python train.py --encoder_fused_qkv=false --fusion_encoder_qk_norm=false --fusion_encoder_moe_every=2
Rows from block 2 of the image encoder of a small model that answers yes/no questions on an image's attributes, named by matrix and row number. Rows with one number within an expert belong to one neuron, the router's apart. Each number is 500 + 50 x the weight over its row's rms, rounded and kept within 0 to 999. All counts start at 0. Numbers have three digits each. After the name is the row's rms in percent of the matrix's.
Before each expert's rows are labels from the 100 images, of 14976, where the router gives the expert most weight on average: "strongest on" is what is common among them; "peak at" is the part of the image that holds the peak. Only what is clearly more common there than usual is listed. The data: streak pictures of flow and ridge fields.
# router: slot weights (encoder.blocks.2.mlp.router.weight, 32x512, trained with AdamW), inputs 309-411
# up: expert up (encoder.blocks.2.mlp.up, 16x128x512), inputs 309-411
# down: expert down (encoder.blocks.2.mlp.down, 16x512x128, transposed), outputs 309-411

# expert 0
strongest on: fine streaks; whorl
peak at: middle left
router.0 105:568492580433461524450513476513476464548429465484461559511558412510467563485498495465498456533510455509628521479383480521448519502409494526518522471494475437570556473426442516431508546575456450532467530465463461437439470489441461524491563514480466523507525522569572569500521469565388568427552454517552434556485
router.1 104:546517556431457495464464515550495421562517414540483608503550435498416561516475538570463477521531462501588566419444484553460586445444515523525490446540464455514504435431535520493455543532479509503464558528500454480391498562472463533445587521534469538533572525531525527428509456512426594411560454493634514485489
up.0 076:396467508407458551497519507488493563423601407500498574499463501481565487600508499500534494508512492487355494503498471462575518501510529505541295515515502505508501549514540398518564501527475479498425499544495495507537497507486577417488443505511465415468480504476575511524467605488582348496471501470443498482491
down.0 088:470522552491499467615506485486560570609500527506484424511546566547498496471507494502417450503472504560500543466510520506502588480400493501472439512573549426500531414625506489499461492500500421580385504471502585554530550489501500501506494393493589500528465548565395520494654516400444469495547527521532502484424
up.1 073:535445619522459455455503487480505435507531512461451501501479529407538505518513489566503591437532509408390546500542653501629436512507502429495502498486488503617475471415503479554490454496512534507512345395535465499525470459448435554502500570539490412514491499489511507522493506498506517536503517472494475558516
down.1 088:529588595532475549483494427564495570574407527529512561397479430575495550528443535590510501564535459490569497516484488515625503524495476497500503500478478632495442402504473533404500480470464475502495511528520398475510517428574501473554592524399548523440438472539520600543499454534529486511412503486475433490508
up.2 132:541477423565465512482513462520461454502495580403442461537540499538530433473527503608587598547560378537467431525482517449489553529529545526522434530511531501468414505516459447498529484503519506438498522488481484487562432449380424456488412482595568573495453504503553585606449392496500571565499503385531473516461
down.2 121:470514398460565534486497492560501555486544504530487442543496440478501415446505517537524421382485506463495531533498453471491507544547480525486525515544500406496487600485468625410441574515486503619513458512673470485472532540495490604439491510497501470527530540497489492409510518583574416451479446448566523410478
up.3 079:523436506540474516471453472467445535479512403418453504399478501491558491333459480513603535485573474490498510526399455474560543515448522500472381576524487491443426566545500597359499519549478529612476517484543500539548472583539522534515514438488590555503525506523507526350507542423493400573453470579439503503353
down.3 089:515465518538492509499499506495458504616474450546513489456571488511456559511519519554522408532496486498509501499496548423509500461449635533420553472495493526401526467452485479522531498491505499466515502474481537531455429444533498475410545578515502496574503492491332476534507531543449479527501584500493491499528
up.4 071:295499626482514449505479562511514505503503503489474570465537477467516503508513459496441526507410560489450513523456500479496486487490611464572454535495424364488495495441692549546503499560499515496486523404501548469494467490514546493564492413493472485534499451498501522496550505489603628545501504524511483529497
down.4 089:525542463496465495414508532590508434499510565490531462530502499493564501535493437500499607431514501515494522430517605551527509548498512505569553557532556503592497519498376488592406487475550444463480500498522580511499526542499460502495497494520450443517499537445569546523508508435500526462552498497556416496553
up.5 128:525472456517502589524495501569532414492522513498523560541562472557503378567510489481472403508542498488491469511577485478507436601422520519497414508415506465458498484478537547608548442508642519515532521491462499469540455477476481489572567528493433546533505473534476426480508502479469499481518446601552556543501
down.5 114:486424485460471545535498537500460514523498549503497440514501481572486556468450469496511481558499485463445495496449511534541585526439558486506400479539378479512543492455490429433567553468463498453610355488455503604497544386511529477484509468451504527492620534415560456513377441593522531478531550528517486476493
up.6 119:505575467476449493534566533547535499528485515486508502503525489510547495531523463541388499379431474515411510412539509528461524533555564546550511494491499570462485481574539532572445457477494617477503514515438564503537364438506453635429532589545511485421487502517502504588594484490438515498341497500494541498520
down.6 104:521488459434521503479426503609439427481522534480484534483484474501547500502589501517591520633488503548520400501505545453488485482291482497606543382497523503334498500467411505494548418559547587442503620476474479488471572475496474483526491489488493522512453627426527583460513472463580450496647451471503484463518
up.7 086:494521484420475441445495484503506446509483500502499501533499531489504501504527521455494482510510583492492503444596522436413495491488408537502465689492482539490455495508574555537390537451509426500494437512452500458499496511475537501436506627515483459497470501511497492548537475498392415509437495482504516510553
down.7 096:551546506508481384512379504512535586528429509496531468604458508501498489419452501470512515500384500529518495527407491478465544485523550418432484482650636531445485521438538513556622512486606420449559399461505519489451498428500531493432480476498522534461483482472475480463487480410504433578507414488450499529591
up.8 077:497429444460557457379511427504486457497507506499484543516534532517491505377528474478468533478497456502427440493522508523511518484532482446460455503501507500539395513521677471486505558504509513505499564496536619415484558537494664519492536502415425509495486491497474561558529530506624483505480497521419568486509
down.8 087:488430506501459510524467513503528510536566625530537470498527472618496545496501505575564498553549528424500464519483369503567502505598462466483453511457541700524508466535500539495486512369492488504512478491478421484507513417465496476503489518487460491514477497500509372513501465543551495421394536527459499493499
up.9 128:491615461386536468526520507563600558482417531498458536395515527504556442499531514519497439490425502540439517501558468435508540502407477550557544532473512501499494585562525480581406489529487485446562491550424544486372511591461524509442539538515479546519477543447528437535502481539484517466448504511528508459497
down.9 113:497476486518500559517537484506438469509470565420478564426495452456387565493509559486529559470539603422565524503458496413453497539484481495522497393505570440502484469520573518459509563495489499498537430504414465531493402464470476509506485544503512604580608469488512498520485542462487436494478482525547502611540
up.10 064:446531489507589501592523486477494498504467515314499560502404521563579499479542501509589480511448502495500573520426492438500494528586540500497501380430556510417530498553506597396350499504493479460536498486368511427511506500512527588391497521490514446524503482479506477442365569500505516513385450494443397496569
down.10 085:530497496510493497468453496501510500442502511492455506527469475504482399496507501551489488291533518476518492538526487487500666487346530473455380494497614565497474527433575499501470553380502510497471503513501395533428512518607458512488510569438536503443485492504466456525514582499499594399481501410470486506488
up.11 079:444499459584527463552510500499500488496463504513501507459532437505530500604438444452396482493551515525454504500497458518478511501482470514540425471537503350506531481483502506486514510462382571475491561380552500529518518465524578403498427479517537516499550476501484501482470490475549503499499586481588503435521
down.11 094:510503505415487417508388520491518515484627454509425471522530551542531504508450536447407501528447490501542502453491528553501438513499479488483513476459500636409406540499502506495464474492442613505498429542501505505556514492445570457444437454481487630430447504406461459507512433514476507558384408494477452589480
up.12 086:530484555575495500498452555517501501383523515504505531505498470499516499449467434471595489368441499527414497559506543505568516472604551404502557485523509425554457570579537487541495497508532499501499575465467507509436420522475549586484443512488465505509442501551475498512528452481576447429502447500484516500339
down.12 096:554527433470488590497627448516498558687502452489509540520377506538524499497505461551538500503488605445495526455521581507495551571501412551480450504426477465497443543481420494454464550561500464502530470504565509498539429468530405435487427481404466414501496523467490559508496441498470482507587500498504418359495
up.13 073:518455470503572425506467492479496508494494430499567491520531573513481422475494479499520493460461442476484500501482575470499665393454526480548525500502496471441459477519465487533475412490526500489554503578421515484503517465503505525489481483504464397513550565492528484506559504497425491519483487530506460456485
down.13 091:496501514524504522440454511563495486529496594540495505524554437619416450504528487508452508428532501487500543640510443471559451482489509487493476506447503458439533545413534499557440497491488502426493514490597537456500505591547606595595597499479508398526469514523510418462571504531607503473372503500507509507539

# expert 13
strongest on: high contrast; parallel; loop
peak at: centre
router.26 083:454404443518523500520502506419508585520611546541528505528531552520549516587457484531475464527464521484404432540583482467558577552527537529402429508464453548440424436499515521505421421489516487455458454424518534445517538537474466516547455479428540520556496477496482427436562471586532521458543508525411521467528
router.27 081:453557521509461566531499467479416505487509506529577507537462452620495512514432489442413413661460494595445537494523556598466572500557491490445513474548499513505445477433434508501528503530483533529596455531534530541520514562437458451500483516593491459468558490513474466519592432555443429463454476453516483499540
up.0 133:480548516468454378470496429502500487500481451555483500529499488472500504333561495519619613519500454538462501489478409574500501512498538514470504515454448483478473513498458517610574378568444500507491516497447547529550535407523485502483510516445477500490477486553474478554511519498595531545500431617351535510500
down.0 106:493499501500492501479410431517500461481418483492490517484512489670467436489376500515578447554513494559524501500496481488599512547494469500594441497502482500556537486487527408504456567500500499539500420548478545500416511500481486456441473474490461554468450431512496516475451416382515485467467510495490437444450
up.1 109:547580502531612403583526431519404491467460528490499420455400500553510497571517500510468453434507466442587492520498477469500509500489511488545409489501492539499605600500488497492518450485461482500582479514405518498609433568474484506458500543466431529533476492477494467589502517650458512504535491454486507496498
down.1 109:500514463602472495559505503603503501486500468538488502465410481431512475498566512574452565499458518579457542426592494441518533496578471536490534513532497554419492455493500516504501538611490500541415560527595518488487494546521386465508418500466500459463551501495546523516546454501443539497476486431501607591446
up.2 125:515606527526455500473486412463500500421572558518628476500447487500573480402500477553528400542473422473588545522502510611448500343505560481427507474452435498476497516522443500554597379573493438562500500500488504541554556496427364584501579494500494496503564470500528510507497577451428530492485500500511498511365
down.2 107:478499590477510509490471461509501530436427519535541590464501323459554470478487464504484549534522554505461595540590442315566497497466437523497481584496471603515554499496500529478423476534529472561513507500500481501456499500616500499470472500432584494437492485459542499501516478599534500514616435482601442497499
up.3 075:503500500467471428538500500389500499499502500500500440424500499500500459500503453500500493468500485474500429550597644507422441541500500531526500375545459464490445396584636447532500500495500409500534411549705500477500500376500455500621505548499499522499460500500487500472500571523425422466416535527514500500512
down.3 088:500535500580616500498500500530473505455612470500431508561500505481546609563491500501500502531470500466553466437500490567514534575525446595491488494489450576498512500490500513484500500464467500530401500447557458493574532363500450500467418486460530483468482474467507515504501500500500500491444500599390502500610
up.4 116:520525440607505497503503523459505472587494518551504501542453522502352501486514455477496526499615501525445510483522463400523599500483486482564341554477601525499447493500518559544415536511495515455545476492408499509514486597500618449493475500438430539598501410516479483624523374566490561523478539470498361476500
down.4 107:488507457434572541450536493499517599507425440499493562555548561445596505497572525424516485560499493495494499526583484429429520475480524453469488502586418536512489523527563578446500477393557478647487540496495514429429491499507463554441477500490469399498447501487472513489406529501649553476418540520398502463504
up.5 082:513539564503501500538495500474500475603500502531490482500514504500498573499572499500452406500534499503492501500500516470500520528502442499614430540476514564498556499492399500488501500470553598623459536472500452498455500485440500489500478520470497524500500396500496556475523525500473622500387500494501500486384
down.5 100:451425452493632500560491512591444548405499537500470500495486473370500501504539608435402558571546577499496537535495500584547490500340518498404565499500433500507566494507622656571500500464447499527471500473412486497500418518542552484514408501565500507530517482492500559520500481523543531551523495503500548500500
up.6 115:521493452464444439455570495503439500471500424499413540500496303527509533387499531508541460479500425513501507492524499468492500470568500481481500502497503556518597565506521433499499500436500499453490561499459423514490495502487499644307510547482451478505467501491484571509439559458573498500513519516476481589499
down.6 105:493505500504482492395499471490500499481499499400572442413505453590460470530439501461488499500555517540500486354394403590565507493511442500492573490474504508497526438413528547468477455443495548436538475499500518448395513538488578525535575489545491476485499442495508610540500471486498473447471436517555425523499
up.7 105:514607487499439603546432417501500546357461582589435644504495471577360502376500466507550500532438420464504416500475390500511499485478495532489620500498521472536500522495497495500500532500501500504388642500500501500534488661452415528394511500493501479524410629480500500467495458491402500497413511511542500534522
down.7 097:402328475500495493502498500453435455551500468394471562547500582542494477500475462481488513512560481447553535610445461583407511476555597525601500503446491498496422496561500493500500485500500568572483425493492511529506500434434509513530500502442497499500516555443530493485500500594462535475456452500480515495467
up.8 117:500562500432462544492616509501515500603445502511590495510588507582500507423518462539423436468529498503479445510450514460403499473489419504498391497530426535482498479467523451540500513504470515513510532501500496427476389541503509514335535462482551556501370494533472481500591466565502595604408601500443555534574
down.8 117:491496506502483490424482596558463369500428508507427489411508454463453498448489534504511508514516506453469513379466558508574644562582478478511503370487444483539568528581470453499500500451548480502499482492506482491495499506538517501574492550545500456552476498578526553492441500570504496439533580605614480591514
up.9 103:450370509592503455302578576461499513508468498501470509609492507511521551457501532515448489510717500529488414534513511536440465509433531626409451528444512499505500499523493492524442502599476487346501515497561506518463457526486492466498520465547500502489514465512492461599512643463557489501458463476435513456436
down.9 106:571509445431542683521567536512608495477507427537538513461536604563532549492624555562459419540500494540498500518518488531501495524467522452384458523485486511420498505391508552500589500513579479500577570497504388496499469470514443500500481577563435543405480476517499501430468492500504516538616465584454442497554
up.10 091:500475489421484471520481537475469500498511448500502431500500460500449512503531588497500489505518544500500500500501471586434468511458468502500496417548593547485500485575477427459494465530500599500500415490532500473277544508438510512552496388525496500528512497506399500498561507500500508500500458500478539500516
down.10 098:402500500542590499511429500504498484528527469566438583564499537514500559500433571587499412502500500485515535518491467500470504500529436500427500463578562488456502498504514516459499488458454482506508469506503583500523489468498394500500458507505498497515508501500500504520501452469404551569526527526476513470500
up.11 097:515527524516506523425539555456519542500501473501472502496500499500499501492515495537542506508460471499522583500433680412498477502415511617525534500443488433573450382545461455531466498485510484500500445528520419552500524495485491324516510492565491534415500499728598544501521490502481542649524500419510476495427
down.11 093:575574550465491558490517488518500571500465436512539454500653398505471508466465500609460517501415629449500652592551500512469588466511454538438482500541478505494504581500369577317511459447500407494524528410518429530500319572481491560343463500512500583552499464385494504446518500444529516410601500569552519500464
up.12 081:613472501562439403567603500528501638507500599436502498500519526538500536389489598588489513500500633464500490397471607500445483438446499500500500500506484500501479476508496500501529430542500500495588500499471495477506575500500500500500495343617477499568485531442504497501500536500499509488387504501501501514537
down.12 094:534590500587424485505451516500610480433500465560482503500590515612438463502447499464455533500478461446453542500500616439527495509500520500536491557466591500502474537462500430531467498483508538445500500565464500423542445500555476487502521585488498503475446455550354556543500476500500514513564462500438575500477
up.13 107:491546455488529507430500494363511482444458423541611535534480496454500469508519601540500357510562471534510575493495472482499522486502507520496405439497498496498566487498541532525498622499470477498498511481540444493500474503501474529502348502496492432486519543541538621527504490559525502500571391505475500485501
down.13 110:501493429449444464386526477505500558631500580499443469380470477500509500442499501500535527426531439400501437429457506526493425502434501446515466438494501433498500538500484497624491486461565475490409501501456542466373518448517577581541517491513516600552549473566531536508532417534500505465572598642537499467500

# expert 3
strongest on: fine streaks; delta
peak at: top centre
router.6 082:425543530471405511551445541464534533543474386468517512556502398582424492541536566414441501603442433560529454529409547534422569517518433500512562429532577441565511440450428537550512485524498444573601525444556489511409536536400458437476509467529488488529515565487494446425549436566393569466497512570536494525489
router.7 087:414520601485470482506484536496567465544488401506560529577493409561415554477522570478514403640471492475468528530509561455466516523497473487505525463510593405605519460397482483555545504607446423554498501531528520502458544532463448473461500484603430493523537586497517490473573421568401457440533509577559485486518
up.0 119:506499516476500446534669539523496573545400505502450512507500645500527539469501499506465573517490500440499481527496440584590475475500479395466555520500459604508499500480527482509500511518472494487367473373484598443586414495525504474487404423506508542514420515536479499477559512497597428503493389513483506477504
down.0 112:499500480498515545436526557547576523419504527473488484467457433407435448550536546580529476513499456497474551373618624430570476550500498596508550484463470483499555499467484467469660584541605483505591537465487515515498459451414347501497487499491510500437503498612484468551483452501498508548440518545535555498507
up.1 108:408500476499467496500619418593500499532464530496416499491495500374586503512550555515351550499505485549406470500500560500558500502496536442493481531567585531499525500500455501501455623493500520456500632532552422515502428457603507467505337550466441512480500449500509473526512485525552502488476426584438487500512
down.1 096:493435458497482554497465537477479452500509537502419472540499500527463604501446400399423500437471487513523503416524467414467480500539554519500501490503500507503542572492501503529580421521576499499496493500508500502482524453500594500501499459478516484492454375525433514509482488423500391501501512530500538521487
up.2 088:611502499499435499479608526520459472502507518499500496384640404500471600371469500500475499413500396476528448494528465425517656483450547462529510303503501498484500500487520583500500500499347415553499496500499529503501500512553465477450519381474579497645500496461414500511443503451500480404557544455349483441401
down.2 092:441501502360338500450573417500460503507537506615538564504506604400498574614500482501520500493514497504504494513470449536458423514511371500492519575486400456530503500501472503471500532526498496504441426498502474480469517499500561465517525500506522508509630501539643568498512488442496524501563496442467500500471
up.3 085:515500467546468396472502500571450508425500500530472492596578500500502733508500385563500394516483500497515416543493500631504496514500501504500635577532489521500476495426554491678503506500500396485481499515534496499509428500518503500560500413457475500503500500502524400500546500501547470539432473615553503486510
down.3 092:521600572482498551454484514476585500412372437410443443482441494513500472442474644502360500494431475490500506471492559502502567587481421432569551547630601448492500475529427493416438491486500488501466538484531625522500567578465533496475501501498551503441462500478462500500420500454510423443508500512500501601500
up.4 082:493500500500481500484476500452500516509467470500500483553500502514500500501500500511500468500500520500500500531500517470529461430613500628654500500387526505334357500500429437500500500500500500485500500509500500500500553500500500489459511514548474485521452500500445588569566500540456391562498500471477551500500
down.4 088:532426578500508451505500498500497500492487512489524500464494560500547548515494549500534507482498500579519466500430500500418453500504500487500499537563478553506500500506503387498500486371423504539500544500621417534624427472526456539487492500414630487500493624556494399500451440586475500513519449481529500473543
up.5 087:499500572500527422509597515494484578500479500499500499533500500527549500442500503550483479510500468505501552500484512497515493475499522555393514500603507512501476444500534312565519500710511499500530469452492438500495509407577495483412587509572500500513455497422501500559607491527514486502432500517501522550595
down.5 109:527533496500488557519492469526481470480399500458496536513500522432432542470545353350494553500464531500500483500443372555504554484620528538500494539401473496500490469495504432493506410493416488408497483500493488436554473487469492407498405465603586546498430502500450378470500439567433500526545518479515483491496
up.6 091:533607509578472534475520463557535495469500510428496517507473495560515598500572500500453488511484451476458440527510496500569496478500469603556521464554501478543596492509548506651500551489443499496478448516527501500386460483538415500572500521498487484469499500501436372475597501478498545500499463443538499539531
down.6 099:542460536500436482517517522493387506509586500439523515460481500517436592430464618447506473521500500594523598527403453472504506465535500618497500437563575494512500515507380500602479515523500520425483545500478481454528366588506505468500421495587530417507409433384536498521522507482443454464463501500504516500494
up.7 136:499497473505468509527499460501431591513500504531411507598545499662482489516500518422500488349442499496541484499498498522486515523505486483431489475506519496472471535519543530402496503495533458499537604476502514499454456474545506575504454500585512513484500406470493541567466531530519462500504500554487486524515
down.7 102:492494455521500467547481540532499527540365626594500499538520501445493560450484530497451444627501495384496497481484449472505496523427411490583485469531407527534574539524619500500461495500404429516400437534430430522423461586499506492501496504463378523491461539451562438436502551511448514505491395450461495554424
up.8 150:473503426491524462500501485482397488516529501588480456499479661552412471541494515475494503489644502479388498531563546527512492536589500405481447484459490500392563456492570470482464505526374458446579593438501514502638484492518501469478439604485533524517506401488419513489414498564522481643498500518533499518532
down.8 122:540595467471466455667580605521579645515500530493461476461477525498470533524468501508374514542477523494498440371498577452522434470466536467506429544506469487582501502596452506524439514489514474444493514496546531502523499557456450513521457560454395548510461533603501397499589576506393549509496552559510496514407
up.9 074:563611500596500500335500500419488516465484633571500461429500602500529507531500524500500500449500519530512500502567500396456500639496500558504500523500500456500424502500478500500419500492500570493569500501651531475500548442518500496500471500500406445476622549439511502530538488411509493503500500500488500500500
down.9 099:500500581505500523572391516453527503437420534521464500501449602500455508578500500500532499482569383441500413500500557480497534452500502498553517509540381500500500500466433472495583504502397494478450490527478500493483509500510597474447500500500477451498489553491500470451515619500498511568500412531366591465498
up.10 126:500439468500500481501538510510568519548500602536447482531592514511488301514516589501500501472525540491492488380546459601580500377524494447442500469505486475485500500518527552505499542382535524500500503483500503425593442501534502481549409500517503647461432474485495472419501468517534454450458473491451574475477
down.10 111:473553509524544500499596498537543516354417599500561477506500520500512566501545499559468501497577456483534526504500434492514563534498554576484581545502534438500583588460506463550526365634514532403466468514511391514517504499567498545415478500531581461500493553484507410512510497503472499479499533532490531502612
up.11 091:502481436513489528425513515564519386544570499459549510635514469508574557489521500400418500500567603384468482501501433524422512481472501506532483512497421496551489465490500520600421457500417548504498441500521488560487490506597472572461426494480596541482489566497501500498428506493498520496550406394512442465499
down.11 107:529505536457443524504500501500420611533549502540535490500488416458507525520562534587486499549496482451538520471600460577451493515491482515493516524526482478446572533407567477496442498500503500457465496518490499545488464479495533484482546552572563499543492354552423468410518495490619526466570699629529499495503
up.12 108:567479417499547535494637424390501528483541533496447435530467546454446498490501500479629449446515488490497541529504551500508477500569500448373498623503531490412511476611504466405555563436452443452515501438572497508722499494502496549500485553499506500585422412473499500500500558500501475579500498428498500413527
down.12 105:440503472445518529500515489530500504453440456500486449422484479528433578514461471481461568492544527440441502552500505497528500500506500593481459421503500577501522505460499540505500382489515449497547567505449514500435545454596517499500511500513476515494410539500521475459541491482571499500508467569491508523544
up.13 078:500438500655502500511413572427437500513618369498497481637572486639500470558538496460491535594510500658483469500500505515578519568401524528592385533528503553492538481552487398399500416574500526500437500457494509504503500500490418516513500488485489500530506492500500466504413500493629432560468496494500492471605
down.13 090:571450505547500524562500493568505553438425512506542500551502555500498563576515500445508392500476520500431513436472434516497517471637456351473505500366506500520498500337498538624466546590451500510469501500551500495532511499500500500536431527482520552547476503432523566564480476451428463509514489520448515500500

# expert 5
strongest on: high contrast; parallel
peak at: top left
router.10 115:445506436494535425561579552492493502521504549444500486543489574443500451544470455546435537376593590530387442558610547480588448461583536520416468594476399509474442548570532535467514522547527507488472438485488516501580467498547554471529363508469555514584465437518453429493493634480579535546509538483432446515536
router.11 086:432463397570453434558485513450423525526516459445544499520477519468528454539430515508445493454422592501453460539614512501590466545652586492482483506485436511455453509550551461487519465468564483493433444423509506519619477441555513444489454430457536455502446479525455377479474546525537469593467554505407514533523
up.0 071:506598497385502607439497484452461509523507445484588523478517435502456544507513596478520521484599504478600502458398436473510536497482583552458583565507485533525506535487530532552482459515453594450454518497371509515564503514506556522490493450390485547506474535581526469464520442507511472539520495458498448493500
down.0 088:416432592520378487388480486466462511467428520514455502527518540510499480576556464480396449520585450546499548412485498505597493564399493510515490462489518520509481499541489461520389509507501518503432477497501499461489607485520450435448617398410444457473592408539472526492483495504506475371500514489582664546541
up.1 073:524472466554456553417467519501601476460479497527377505463498519468489506516467537434376453520500554378581532512494565499425542459490463504458596460512522540703514536509505496500487533449516408495440445494496505495481574505493597500568556539522540498527544525491528544636562549484484499513489515514456459517462
down.1 087:568564415481516541511455498351474361616509421501446493423491477461500490564505499587495500504464405563496467402451458504598568487488503502521518536428421493453501511493468484483479551438465471558521593492436500423436416497500515498511504489499383471516613500438455532504493497554347478552480450500559485442487
up.2 087:470599542495500500500508508464478504555474463498573458479486496487499528641503495503494486553486540388558464473485400557439498355525478496509533422550548546389512594509512500513544621503546505457446401495499481499506517508591401440458498461553491498563469615508502524447506394489397439406500490505503532508496
down.2 088:545443515498515588450498499531482571572507462617517510634487495488536571491471504389576538451504448505508500500490536476434466611493512486468581498474492506484552498558495484428502456487503499497472617451570508501498547490431442509484568510506504629557489552496497455488542684463501492595493550417512372594515
up.3 100:512431557542447561467454519567407560500452495493490496580530530513508529498542474622474512471465521428478504448492553640456498454446426503499508594500653497482484524573530501504511468499447534409605468501540536516416617520516510508489522522477484441591416492473475521514370446607508534451515533405532477599490
down.3 097:499472499385540433461435525451506489606507502468518547475549319540587530494499515464507512450493471578515498541521520543422533455562514535470604501422488531564488514534440529542570439532501496503534538493544538508497506482621466500501508512663521472493475378395585516466500505329487457497533507501474425492458
up.4 124:519517535513502374563419527563527508463431478478527514499517560487527465514542533455483501483378528499575593451515684498437559549520371521442558515512564480481392550527377493459295482533465476648407368461528487472469494495535497497532445460533529512508527457507525511450502516553442430512485392433519486513474
down.4 106:477589581500423523424463508516426515465544560501496504518539499517536472462511450575587497481486490387458534499499497491476478504591538501566508504440463511557503536521466500481491507495519494438549527448468488464371533444552499445494594526538535422407606503511479531451527524446500444453485435579487480497530
up.5 076:535488564500464542528405505502560495515444486501528472541474697477470495471388551510498497500510497485483487496441512493502572532558485506501492479495487480642499632450630504504510544434564540517518499524482504495442543546518435538430622479426562521596500546462501519477542448544499520462413492500531516620500
down.5 086:372499557467500497546487549496421491483506469516453502472500597513487505661505423499513514532500449500501423382559515503545483498481512494489479594289472410484584496553539583508566551509394499531494497507574552483484546488604569482504566498542516560504509507400487569499478517528515476520503435420503503529504
up.6 082:538509460511590508460472466497499455476382449511633487480424546479508477508546484434548561499509483505514537501487469469570589508648461473514614500524501546430547470500438502558558369243523493563502466502500381477490487503530519481539501521569559569505496465489521506546535496502482554473437291499534396459505
down.6 089:430461500548493414489525513455565474539543502498502545475477550431532571495497504502533475467585511441617444537450509500500451497538549490514545493523555512461396562513475582473517506502516496512512498456504580490485383449484426464521495455446586523435464453515513530502503500521474411498518464504495584443411
up.7 135:501510521571459542519436478575466536561479434522502532526406543575502466453488551501608501435456553508468538515517529455504454547501472517438561491513496468508444525489540556491452475504517533507629525493511507490451498509609523414592557413477489505558507537409525486506508391451466541488497527548500478526511
down.7 129:501533496420517539496470506492494526515519465520476513469504465509544535531434426590427503483465442501600588583527392551432421544516514499544430453589596496494491529527449547497359473549466592600569545517478461472443582492507469586513488498465450536561471530577528461587451598569480464497568473508606471492558
up.8 086:507499547521508509463493587505565508521501616601473498370454411492520488508501503505553452378494546424628495497521591473505537463616522468472502388487531529482473501522592543541533449494482473442632494535529512504505540494542590513500558424495525425487485553509490500480514550542429563679549437576466542639466
down.8 095:470604584545518470453493480551458479389596555565339544526500588474411340465516471535447670567450532488507515504447499579523495493425445532502512518498462453479478512509561482552405491507565518497448503476496518487548486441566502466492474511532515446425544552447532560450493532538566471465483503509516603490493
up.9 103:553523639560441498517535485439498520495494532503520569489426536549469601547577518452464355485541516611515529502523534509451516509493503667451573481518528548520482525523475467484536508504437498523483496499568471463431621528566432503503547556498578480630408505501486508545579471460487505443451452485574510476440
down.9 100:476497590451534391465411548494420595528466498419476436502549410496536486523501563535430598501487442458531533535542521491472457534471515492549353502468476463566544533537424502531435457531453469539494563505538528446494500476501484537516519569570483614362487459574501523490483500500467491472468465511442523530502
up.10 084:526476498503528504463495593603486516580550500496580525633602504537470511497458600568535468596575547490528495517485501498501533560449447421596433471492520505517475494527747626499485476500489513477481406496425509373435505507449485494506554521514518490484492533505439514542525511508495644465410505451508503494489
down.10 090:355475583442356542597444427532557497499501493490510513495449480557439520502507484468535513523443457348508557633426532576480498500524429612430524587465526511526515536500481440456590537433454593472495584569529463476563585465479504452457529500471473462504507500496505588504556512418540430501506510500487523524545
up.11 094:369412443500557499627487482492499513549587517561507510471499472583572520571537456489440542513470495457457418509511483505573516558549444536472493511501544503549495515433500528470508471563451514513513552463455540419500521542553501497516516502503497493497482525606557572476592485605506510498585438500370506490468
down.11 098:521513499550488524501509509443497493548493467514532508521482516503474527533500488500604486448414492464494539402501514483518554502539500453483483498518484512500613467638416475461494457463555484507502486541654401413455421506424454542498503393506497492480500501439513499464417548523462545501449493454501597494487
up.12 087:550456484545445471497571494497504503480491529464512435431475529468493456432534557500538513610461548551522516502500500565566509507484614340525546484461495548498498506597486478479491489515497518498479603488468485675478469528493497523524493499473601494501467498597486550497523456501421497443532529464514523486460
down.12 093:450531512544426518507525555420476498499501526479511442449524479531499477508559442481531478511502598392480525499604493458393511461490491503557498492498500532553544568446514506494585496411505488610466551484499534392476536483508531496499443518511513500493456537383457509503500519523455405480561497448464509510547
up.13 125:430535501463486483516500427498504441411514446350556604533592505494364623568471435543486537499531380476542520474404583403520494502541469496477454487525538510498476472510410505471446476466477491478512493568491480517484496536536492495403491510498463454501415456529550489477508484508510458583441496478473530536507
down.13 114:512501503445529577526451500548589491496569559445460488519484480543497441477539528480373588475484417517531471488533474499495510600518441499564491500551447410594468562498482556438549465510568560501505519509509590496493496559551493530489484492535525466492512444501598460538496478504515498505611571441526537487524